python train.py --train_examples=36250 --crop_scale_min=1 --horizontal_flip=false --targets=["habit"] --qk_norm=false --inner_norm=false --kv_group_size=2 --mixing="cutmix" --init="trunc_normal_002" --residual_init="scaled_by_depth" --learning_rate=0.0017 --momentum=0.95 --warmup_steps=150 --weight_decay=0.3
Rows from block 12 of a small image classifier, named by matrix and row number. Rows with one number belong to one neuron. Each number is 500 + 50 x the weight over its row's rms, rounded and kept within 0 to 999. All counts start at 0. Numbers have three digits each.
After each neuron's rows are labels from the 100 images, of 14976, where the neuron reaches its highest value: "responds to" is what is common among them. Only what is clearly more common there than usual is listed. The data: drawn branching plants.
# fc1: MLP up (model.blocks.12.mlp.fc1.weight, 960x320), inputs 80-159
# fc2: MLP down (model.blocks.12.mlp.fc2.weight, 320x960, transposed), outputs 80-159

fc1.626:505553572423520563476540425508567471545433499575572570530533608512406424429581466496506464477490505501435550576540429497519441497581534527460454531544505493466491526573478431531540544384526406503508567485438519501461569489447470554405612504
fc2.626:461479493528512653471490471524463414457495500497508501488457542478482488523530505513494444534534596484496494464408540446567574533495472471523509491584402513466506502483498484554514573429509543532549589513555375437480462536534549466515435532
responds to: leaning right

fc1.203:527525446478430449529583528484557506478414519409536508534549523537502380513443568527579463419555381599547445501478459481496511546493535508616518480562472550455502427484435515559497607505475621543445497451619484475543420536583577487469503511
fc2.203:469510474525428536523510420584596593457529481423440482452536602471529370485439505506479371477511432622444448556491517513485500540401614423574544551449546540442549476440532508462490502546420483485495489482539483493587545586597486534489486529
responds to: wide; two-way forks; bare

fc1.301:590493436568352555476500439547494503449556547452507514518550445531513537536474437525487419472469488552441436428541501474474438525446526438523466418584510474516504498452513510442505529454518546485426453482438532523598472528575460465535468495
fc2.301:547465587514569515409498534449605469549498512471476513449549440421583543477587463451478423590575444480461560478518519573448516485457447563530491522544520466458532600481521484463475527545486502496521533618445450480582532482399516526496497465
responds to: bare; drooping; wide

fc1.343:554482432501542539527492544563473595474686553491491515526498558529520524483498444512394510571571492447479476491478593457456527520468484491467412489543533521511405536495545441522488499595488382494465457535641500460529520524526420531483489435
fc2.343:388533488600516623487487441514476540463601369460419552454453592462606440512478496614479448505525590574475525523518421384559540648485454556503478523544486468500528467470555510488500448489456554501614476566509510464459495510441515493468461553
responds to: wide

fc1.33:530535527552520433426561497590507575435418464479525487550458433471519478544553480460442529440491432531593482550518497467482559542601545497518563524569465388550552569458484428405490489460455531534481455410598523586525488525460501483502519576
fc2.33:568537466537552554379452459616508568554485450425475547440549503430526593471476461449524529476502442511508440523607431530502567490461478493482556493455485556512544452457519489517500505426524571511432445473576567537504456468583461482482510496
responds to: narrow

fc1.318:523485478538440560544445451610503596450515451469464472486441563535578530502551473457517527453477456403472437493501438503471523534629470531440581508526522524444602508437488564479447507513509419492494398446481468477477511548490466428610565561
fc2.318:535523511481591525537427489518471442490540536440478493550479514548571473502561504579409417453549505542454590531472499538399440434469509562562493590449462485565516499430509518471475441512520543449539466390369496502438492468475504517514508467
responds to: narrow

fc1.484:485508578526460563500520573538501513597449481490404500534612524485466495471592478506459500489378590456441537495604505505525487549535491537450508538489456450374488347534458503479447555409443463511548372469533522520409539570438584447558618512
fc2.484:538537514507521482509499482618456451423469468509540536461488453479507509436547457544592498414474524535429472501467483484403495543509475485444527504521538558453531452452470482439575556478510519483400437413410463462510533472531461504530467504
responds to: night; narrow

fc1.673:463530568514500525509615465470560517482504481566505473472509489514504445532431522461529506481550566425565521487524528449458531450401483431575551536518402450484532459535452582502434517477500465472483472507485503465538577491537478397450471496
fc2.673:583489483492538466499511506484485496504554465469443565467600519514502478491492555460579556447515430522452494618558464457528500512444444541503446610540432521488509596618474584483435434565534455475478534495534485544518464380428650533509506507
responds to: night; spreading

fc1.388:503557497531496584496493402397528469524529472515580542502468530419536520497441524594486455459585567459430496452592478531465461510530481467439528584678518510569482554523457546552604433386570507478520533405474523483533497495578556470566406507
fc2.388:483539492470535476525520624587508550430550420548602401531460417519627504421557445530416445541508411459543487406454472450561548464479442476412465499469501496485533492584392507459520581436439540508474475514549481391511565470574584491497510454
responds to: narrow

fc1.544:549412529553520473511464558545445445647602567484418466464524504537461464513427468528478572528477470532522494572405556553476455470530535498530426479471494536460401444513457496490471566591439362553570519496562417465468516476443558604499422477
fc2.544:517550582584481498448630468505551469488404521484470472417457520482467471471574475549534467527500493473525434499513519494469526384589427522457498476534557492410491540401534466583452447580541444518388512463541541523582528569455525505471460570
responds to: autumn leaves; drooping

fc1.298:496473550498493523541472536438484502499556473481512522454572546464668466502538453490457445499458472542586549563457478455427468498507490494460466555402514425537556542585532542371539505501491528580540431470511488453433522467463414525548465519
fc2.298:451428529490444493463463452525512450535490554461409556498612450529484484497510495607427476533476555538506475609615444547531447561455556493490519570546503512531510506440527551525553553485455455514507555435469559479492492505495498476499494418
responds to: wide; two-way forks

fc1.389:476534445541473589480445516493495485452492365412501394592523503430520497435510544470503524434523482502429505468474421638564449443570409521541480508467498590446513496449599496519492410515523453554400450467431543661511548511540494513547524405
fc2.389:515509568570513551501572478470460435525429446496489441602481520468525546445486523455490410549538507495496572548587530506589442415495507582511521538486515500471495536419544544515529489408418476487515382524482478552493498501529448474523583481
responds to: leaning right

fc1.24:463430424434460533499433425453531529443553509502458596520444448511419559529432445498478524426425454587677557547544582500417472508455457509509520487447528494534537546500491494513522455551508506505456518560455478467475496449472434527499493524
fc2.24:482509594484460477483487582522549497503496503452450490500555505479347521523500578523430576486587561519496494553508583475534489485509534536467462531495503515434486445464476557468454516551450481469436481522442518608590517471456424530492501486
responds to: night; leaning left

fc1.189:448521457481484540481531493436514480462458474504508488490482522444529478434579463483541478459498542486468522495360552521578435499546542430507529483529474461473541638547609569468467491456454532593506496535626565507435512391554528504561521456
fc2.189:470386549514511581469417529438504433509475550479513538435511455502446512544433462523498464534454542504523415521511518442503488479477512532559575538569540557495457461508456466460479477479580440557441460456501483457459495452573526576499560500
responds to: autumn leaves

fc1.48:478505510545573515569398400592488408527525470498460476431490550449510401492491552471606453518440582543578492525539503413552552497575539557510456604479549585528468478471539484496563444543507437515419500484586508470492453460419444450544458571
fc2.48:563531382507541434519480452538442576589547555521549528507475596454534422418539530529489593524503592463501523508646571402560540490506496471485520529469508509481467466487461440457578475515389559449478576471524526471404529559431409485494494491
responds to: three-way forks; drooping

fc1.266:611444569614555482510491441494484576406508462518566534431526453452460417580528464397485467428510461475522459446454486474465469467433448473518520562585579373492438445508443498561548556461528523566582531429393478550489422534523468432556456469
fc2.266:403411538492555495449526516627483549507489560488560523487512589507525522396470575508401615541570488561600480511570470449502534578497497446509522548487515523415489479485555581489454544522487479556583504382498503512448381490444586465489535578
responds to: bare; drooping; narrow

fc1.679:500431473542527467605491496470479503504470461518534419524508492434522488506467468481478473532442529587428423489497408567537499469583630514464597510584503449520534455498507508441479461493523586571485482551538488563436561558510518419447507548
fc2.679:486438426586511563640542487498453496466573517465437539431492497470464548462519462449520472443519560498399494459474472565523484475552611489597532522468485467425569532558453493508555464425525581563442541698524487469500495504572420493506464489
responds to: leaning left

fc1.501:540430533497589506565591551522502559562524506527478498526451431517544514532521454447463438475470497481480508458610516586483425484489489475507479537451471509549488488509417432554557551441549447491540524496505534568485481476486484512539524492
fc2.501:470563514541461442579451463570522525502510481501604577509507516575524585530458404440419452501547462417501397505509455415527443450543513518504477479393483532564493531489516568549505506497430430509476482608491536544404549528448461556482527415
responds to: drooping

fc1.133:496542462530493450499467399533508518458506529491484513587439636470501409541487529534577527433607465516485505448497559531525534493488540489555537470502505499528461481457501451532493448515549560485410416472527526512596599479524525454447442626
fc2.133:539579470409487493533568469479543472465458629532542533478454522477495587455487552569540479468543495505428539406553496509489501520525489490478466562490494520449499484457524558495465547384471456437488491520532412445456449538539494460501521500
responds to: drooping

fc1.211:470537491557477363544431499520470511477576522459556428524543471423574500514588488467499403458598521506419516525575491524494539393489434475530541493506398425446563503533423433596485510533493494601494469481478449463453499489444473447538551464
fc2.211:561528461524507493560511510608516516526473533462508414494527460492435441519468536623397433541414492487522475388459582516514500508580505571549481482514464522438519508509508577443499467427542511511516537452522523456558538449522509503514521477
responds to: drooping

fc1.219:443478485532480470446463500558440468536531424478519452593420550432559484532545564435513441423483418459364440490467522523542465460471421463486575412499448505496517609490536527601474478566524476470422370426522487496471467486427512522422388447
fc2.219:557532476509563576522515510518492471515519553527483489682414407515490535600515439473396528415446414489443360595499409551474407519500488449487508433510457496488474434518444452558490592455458496513476547491445528544529441457584537467499469475
responds to: wide

fc1.696:478464423512408496538555511479499444542431469468511551561502514458486409374494572484579482413511505468457592461382584510531480459492449477448566483494505465537555523494520480506540468425587508472484496549510441487540579489515503523567498497
fc2.696:599524473433447445494510546385492408531459492564539421636532477533587557468519437440533506508493568425521585539512568508564541446411490515501522445483502430551547591547520494571496541412566460437385558497495458545542489521506444484508523487
responds to: spreading

fc1.58:497570494517559509388538441596470472600531522563469493545495491453529419474369495435504507463358486512562470554604546496471484531594537500573484558592565485520477477441500464504533507529504503486601536596488603519500514505488486548489486477
fc2.58:549489429519493449467482522482372562452422433645466483542511516447417598566439472508539493566499447464554496514491518486601501463519411463505427546495444475497580424504429550494522509460436602534527440529519508420581511540502512525499475492
responds to: drooping

fc1.66:498465416440542571443482488457475455389441442447489556500475528469524528483535415465381469526445485359532534394541512522497575589497521438505562474439485556474590476515440481574569464539500476526508526465570534447548526533641538522491504395
fc2.66:514563529515567559590459478559494544442530523598406458493472506455497479528456519538467450460506415496512398520519500545516559468540491528557450428507480496530562550533457421535552505514539503478451478471503632585489486613509515461491434559
responds to: narrow; two-way forks

fc1.280:441502475506491619484459558581563447501536447501612565449416564517468484443488578577464501483597480473406562543506465512540558522526565591504525574504482493511613478536524600547487509396517462540531495493360545454515479555499573600422489452
fc2.280:506484492518485511447502483547470547517508577399500490465442576547424414477476567533458487463504440518434451545418559441485505504460512574405534492513516487592529484465375531595565436494493431468643497566377499528432513575468567582478558474
responds to: bare; wide

fc1.394:495469498558455473500541443498501410483526533574490557519519550494452506466432545494536564500474480480560469498542509490483514540528404518513527561486486485520451546541556489478611559503568432552558569453473454576517525404509486503526530555
fc2.394:525536491511497602456474592556493478473485459459443493448530490542448528496551535502469536576552547602562490524468592549519557562546567474537421539470554434559445513479439516492469445414522469486518446564547539363521543551548464474496514499
responds to: bare

fc1.28:541542504476540553645426530562443450510528397473545506500522528548484425553476479506514557534523533427458567514511426527501556449472502532554510557425464473508436575561552477480509563403501358452553462516485405470420535592502492475523492580
fc2.28:406395414475587482459468516470478459459541424515506521489469470481519483537528455458529531465503464577493515503494557482506464446555486559506550449529466499561460445484495495460532525465483493584439462440551610600569474491498443518508459472
responds to: night; narrow; leaning left

fc1.184:483524463457470513551519507492495535543535516436514579502542516416554516519493499529497464544558434513512455489550535444489626506430517580433446547448494510401471494535453555515506397412515494568416468520537467458383472505459524495452477507
fc2.184:499560515452540467536457513605390530590499535497548576491573488542441422509459579513472507504431522503482555519588527511545544602486498550487425418542496400508449479567500478552511599491400467556482638493496489540515471470505538621488495480
responds to: leaning left; two-way forks

fc1.335:476574395580506489506571487465471554435562458474468486406514429424492535487536530447422500499452524583369569442454479538518391487546516382450515458552476524544468570492412516425598522376468434488463407550533412565455535460439497550415559404
fc2.335:452548508529555482538610421573499518409539472464453473491436539516537481532509417474433520463413469429527545474469479438509507485508553473562528509426469469443454611559437436486623505518488484575563451585476522510421572527546424530516511457
responds to: green leaves

fc1.11:512462520514508525503451479496424435512488406543405474518487456581481435418553400520472547534523569517508499521533435482450485489501465576400468505452587566471455393465500587502481542506535516530528525444515545531428509462465522463519539438
fc2.11:481554552537518571515494530458477542479536436504451450500512587585611455472415470520471542512433553464498572536548499498525514506435388579455429533551476497521512525470532424439486479518556446499498462531476568591543576423480542495498477520
responds to: two-way forks; leaning left; leaning right

fc1.330:485488443472544457601519409491514446503580449469617539479428476539480601551495503594503494542532580506598500430472497510480487527599425541443561608486412570432521496476478498494516493535501573501541469561490486576473532515555525556562538548
fc2.330:496512494521514546543554490504423468534516489461460440504540410383448442477516519464593466489437435493473510371403544488462453485479564430558513489509504517565504523532535476440463539467517477562489435392429552497442510554531470491528506539
responds to: drooping; two-way forks

fc1.356:533482472524467483566555515545484509553465478493472499440478531483489552483452473441437529537456462423407535557502477511505564575471506468505526481558468511578583471553572516440503478456505679523510472521480537518603530515592477429429488511
fc2.356:506378506570518543507418535511519540495565545429485550485442478477511543538461411534463492489442351460441488455528554533523515540522526479599501526414476439427545577551491436518587479469559526497518591599520452497455562428538414377495445494
responds to: leaning right

fc1.710:400446413563562483508495518557467478510502462432494460503494476475419419580423454479311545536471463539499505517524501562546413481490525421473521571423570470534454571501500550477447458368514462412471519566493616548538503565526509495572540593
fc2.710:562517501528450540438589481469481568460495473620550527475486593394513504528458449556412457544536429498511579417502492540496547381534559507529498489496430578521499483573489458546561467445500498447458521419483551383577565494474532518464455518
responds to: wide

fc1.443:482495596427444483475541482460517474508535534589457486513469469466522493482526497534515643438553513492458478523491437545495494468516554484524563489467541586497518516491435518542497521416523518487396565506517584622481476516500387503478397564
fc2.443:503424545471585447470510559510537468422545521468482560521494498542543560583609487489391478471466416554546484483519503485539549541616511523545301521482462568544507570516521468486576472560505527494525431527489454500554521460444535523505440483
responds to: wide

fc1.682:444547532453477558522479527564528522457578600584538484509543482438520537546557594464460465492434507582547458554515407470486588530406475501512532431554504549543466491429429474531492448503576555543441445472480530543571471536627486493471456596
fc2.682:454480508555501443484544522544522492544379455520469450436502489604467494394449453524508479498487469448475489379523508529493462495493534564424489445517520562478491516595531497634516532427480452608459540508494445545519485561426485416492600516
responds to: three-way forks; spreading

fc1.25:439499534535449481449518477523583486453466473398455449466479476446542489562525500500479555552525467446443493468463400587508445571593544485535487537460445542542597499460564542510469481505510462495482456589468557537424495453473502534548580529
fc2.25:540453482512607482525532517488559455405482551495427545403508447495479424540534496427490469436469468477516333431539541542408527507565526486497451416470519538400531473433515466489435495521545462490499578534503561625555559554479418465498506485
responds to: wide; two-way forks; night

fc1.313:484563437495473532473577494470488439516399526544490551573525483527355600506443470580551486559437458470488560451509508546567460462533488485438456498501448536441574439509489527522563404410462464489463436457517548417478484586425497380477492476
fc2.313:515479488413503436492501479551489502442499421543457496537500474415448492472511473524543565490491558496431443525522448538474536521459511424506466406537498470484493417510457485494564560537523575555402470494471502453498558565518506548501473481
responds to: narrow

fc1.102:499499606530495444548549510508466546460519551581502524533453546551521400585448486482573470489442541505488458483513421570438546459536479542474481516526532465446453482435519448402621507494567554439533459470497500466465509596553464480468609513
fc2.102:568506564481551604502480588517522517560428603420460489563491494525512552591466472513481550508499396521500486544632563465479418490515455598513480563547494509435461570488440493503480547388624511394495513553562466499481529494457525453502497560
responds to: leaning left

fc1.442:532529385489458470480494413568561426536516539428493537496428572405487435498533480625494530592562515403512488492547493477493544448585437470495536495476491534512492512516600552497477570466521505465460336409525498452505545410604418525485400548
fc2.442:516537431447594534543510542533486542476507525603511497560389504519517459485508385488482508491431496513636429502496436406475491537571472495450636489586477581417515556458527496509592460549581544525503538470543465588485464488472540576511464518
responds to: spreading; two-way forks; bare

fc1.644:470513406434554553505398510578517470484483464460510535439472568474485567484511581500489552511538521382636548466571473469510486442519508502516474467499376422503433436537542526489465540451495488507527428480468464426424499484546523450528392522
fc2.644:471507506506505538531434500409597473506524486411416421565504485395560503385550463493487415541483482443443489456481553501509523511474364580495490655459483437520556582483424506499458455449570499563434457540491475557530421555509488505482490566
responds to: three-way forks; wide; bare

fc1.353:470562554508465525423530429488524457429422405567414495550422545535549437473508476487399433509441462471551432505470476495490553501543432483499508506501454550509517438443526455415520433473418534504570513501493444541512527434461510521477534473
fc2.353:428497529448543545537462518491465412525510540487516458541513485499450540428506566481452578555403549495495383509470549429443544602498503493513531420529441556458428544506453456484483535541449627417525546473583441540477495553510531489526458530
responds to: three-way forks; drooping

fc1.764:657477515458388594563479442432462538442474528548567437502426418571529464490511443553549488496501496477544471409465443451443617548471516550502419564507434499549528473538504361531475512608502546511436537452452525552424483511433507435490491465
fc2.764:455416458518516486428424549471475504439445467460514522493478581528447478516557424580485496499513503477608497583595540487541478529494528418440511465494535526454506385503570530432431511504503531505423486474479566615512579404518587548505559527
responds to: narrow; two-way forks

fc1.92:572602443572428461472593550424511499512457390451475566555465430557480464532501542475515493545458555563473553482620483499531477577469546542468430501448456465592516477457581509439451585452561542459441455500557517547554499433457516413432560475
fc2.92:584507510384528448523628522528613482541432465432504499443506501557530524449544450419492422525532515445470558483503547600466526532531381520487425519553543579416475428541509422432450473565511462429504439513554440506462493409396557513508504509
responds to: drooping

fc1.404:480473482527483495424443507501601541440497456589467496483472463484529508521516569460418523506521556533550519543422439487513497450549536431480503469543538546445407512483450533484463475624539444390445551497544469497507504405438524456438497479
fc2.404:482490493434442483538547420497466486484519501511500522545403517547490449525492569505514516468603603459483574517487461511435504562479501530587445512674513481554490582436507473502509459486406474491490524477517592484362550537446379533519511449
responds to: leaning right

fc1.229:564430528521549477505544482471417535462546571505546555470476503478497463541462534535461486497566582590476608494437454476530523417503538466483417488537504527515562417506456496411480576501541571520443513503454506565460509508442553464508513499
fc2.229:594521471514515356597456440526466531454530502515483504511472549534502521549387501505507541434457484532524489604460555458605538487527529493505435438572510402560477521519511539467531545537482444536426403588362539493521552550444500500486429548
responds to: two-way forks; leaning left; drooping

fc1.87:521514530510484475488430612515467491429503490441531508529568439418547441509550505541507473407513516497467497445528463457489511427474514522600494520518558520498543541433536489472405541523553576443457517499526458444434473513374496507520535367
fc2.87:515574530511417495521482471560510465495507434475501478520514476544598558573590512458542487514570461421571493492378561364508472504451518486538514514516512475537514565411527412486570529545429454443568528484521528486506603423515429520496458462
responds to: leaning left

fc1.672:581542484433446462508416482571470515435532555509485669603543481635590574533476513485507489517493513541525564559509509520489398503509522611576448519477428426504536438503497446528441491603484489509504459474496408478466538452526515455459570511
fc2.672:545468526593557542487612483462509435402452455451441556519481577471498421463542480455546565431588471480516580493549489556583442519462671515532506548582601553445510449490496486528522463541505470554471479551457502541490567424483520456498460497
responds to: three-way forks; leaning left; bare

fc1.9:464495499444522482475473520582524445548399599505571469485444506453512525539592553514577495420524530505597523471455532517400474523503560491481554501471512436497441488536449533465449442583540423540529450462509571456437568424466520544482570484
fc2.9:475515484448474569455422500504495504420505585605590561458407522492516518530590539579516429449527465495516549548571485449535453507540487613437534508536489537515498534422520458383506453501539564479560493523590626507591559477396552520495537492
responds to: wide; green leaves

fc1.438:477537526479475507533468440504474467564553421554399496498581461475444514591444495470538429515481559474468511613583585396443494519524462511559456449460468563499511499491531516466508635476439457509515455516504554512539464513422510583501457448
fc2.438:548426560476598404440558451432476425496521432514472427467496578484496397556452541560535543486541457628505396550456548513539506497477505560511480514546492530519486517400456567494409483558456436503437407520451439487526570467525459471494443560
responds to: leaning right; leaning left

fc1.550:551531500445559519448556516397448545599472587505476457504612640577575448588506586517487533480463584385557448511403579465516458448527513425444483493503477517468468449411455485571438581432568502395509494474467541493468500520515532528447455523
fc2.550:519515469466555446483511549512492492384448540484388427455571522604587526443514532457473532532431543431388606525438538508557477536499551537569519474574465561572499558559495622612369525549442519539536488381413443551537459544457473502497523445
responds to: wide

fc1.183:553440443446599557461578520483455497391556461507513608467428581512602571490604443523459571518448611436485464533499470473515447506521517518539540539539541503467531630462507579527594474535482477494405481519431438545495487509511501542454454498
fc2.183:485414512567449502488511553530592544467518468552478477489506457423577474457542529550575507529490481526542495539413534485456427401488515461545566541447498463371552535526488549562615560565491543458475491420566497583517468419550522511491526535
responds to: three-way forks; drooping

fc1.292:570475541536537452477519553498475559527561452583446520471534522543539480510542400540444564462527439507498437411597529462496445587460588520527551464486436460405448550509548510576511493556439594524545481544455515555523448438438500487507593423
fc2.292:558523513453506520474458543633462491500581472433420555487460490443540513529580497494554477479537521443507502459547525542604538425625515493532518489477495482411494474508557478557503530464517435471518510511581495409444507566523394482501399556
responds to: narrow

fc1.264:454625452475552447451607506538552448461433554570453487508484459528526435502545577502398554410493490572541536513522531481496505465505545514500418492460497530579458492506429542518523467550380449516478523541404563518410428581446551600509551456
fc2.264:576569623466521492450505568550530491463531532450604543448566577488449487456564548504441535540527597492624538584411554579589439561516539488542558558571510546505500495509594503431461453507560498422453531576519484497445473442525513469503491484
responds to: three-way forks; drooping

fc1.342:545512410472586459511426452436525496499547546499597494506514483525508513511408530571430480545542529403542547453542520561425489510474488463494486470466491510493441496470436466474569587553533565493517558545518418530531504514436379470541537499
fc2.342:433322570505477522437490451423528548460541499468464486403452487583532509546387561450441563507551561433565456456559534490557541489458479530537456481455523481536542555536459574466490452531486427424553504465507391504471519457535416435498521469
responds to: leaning left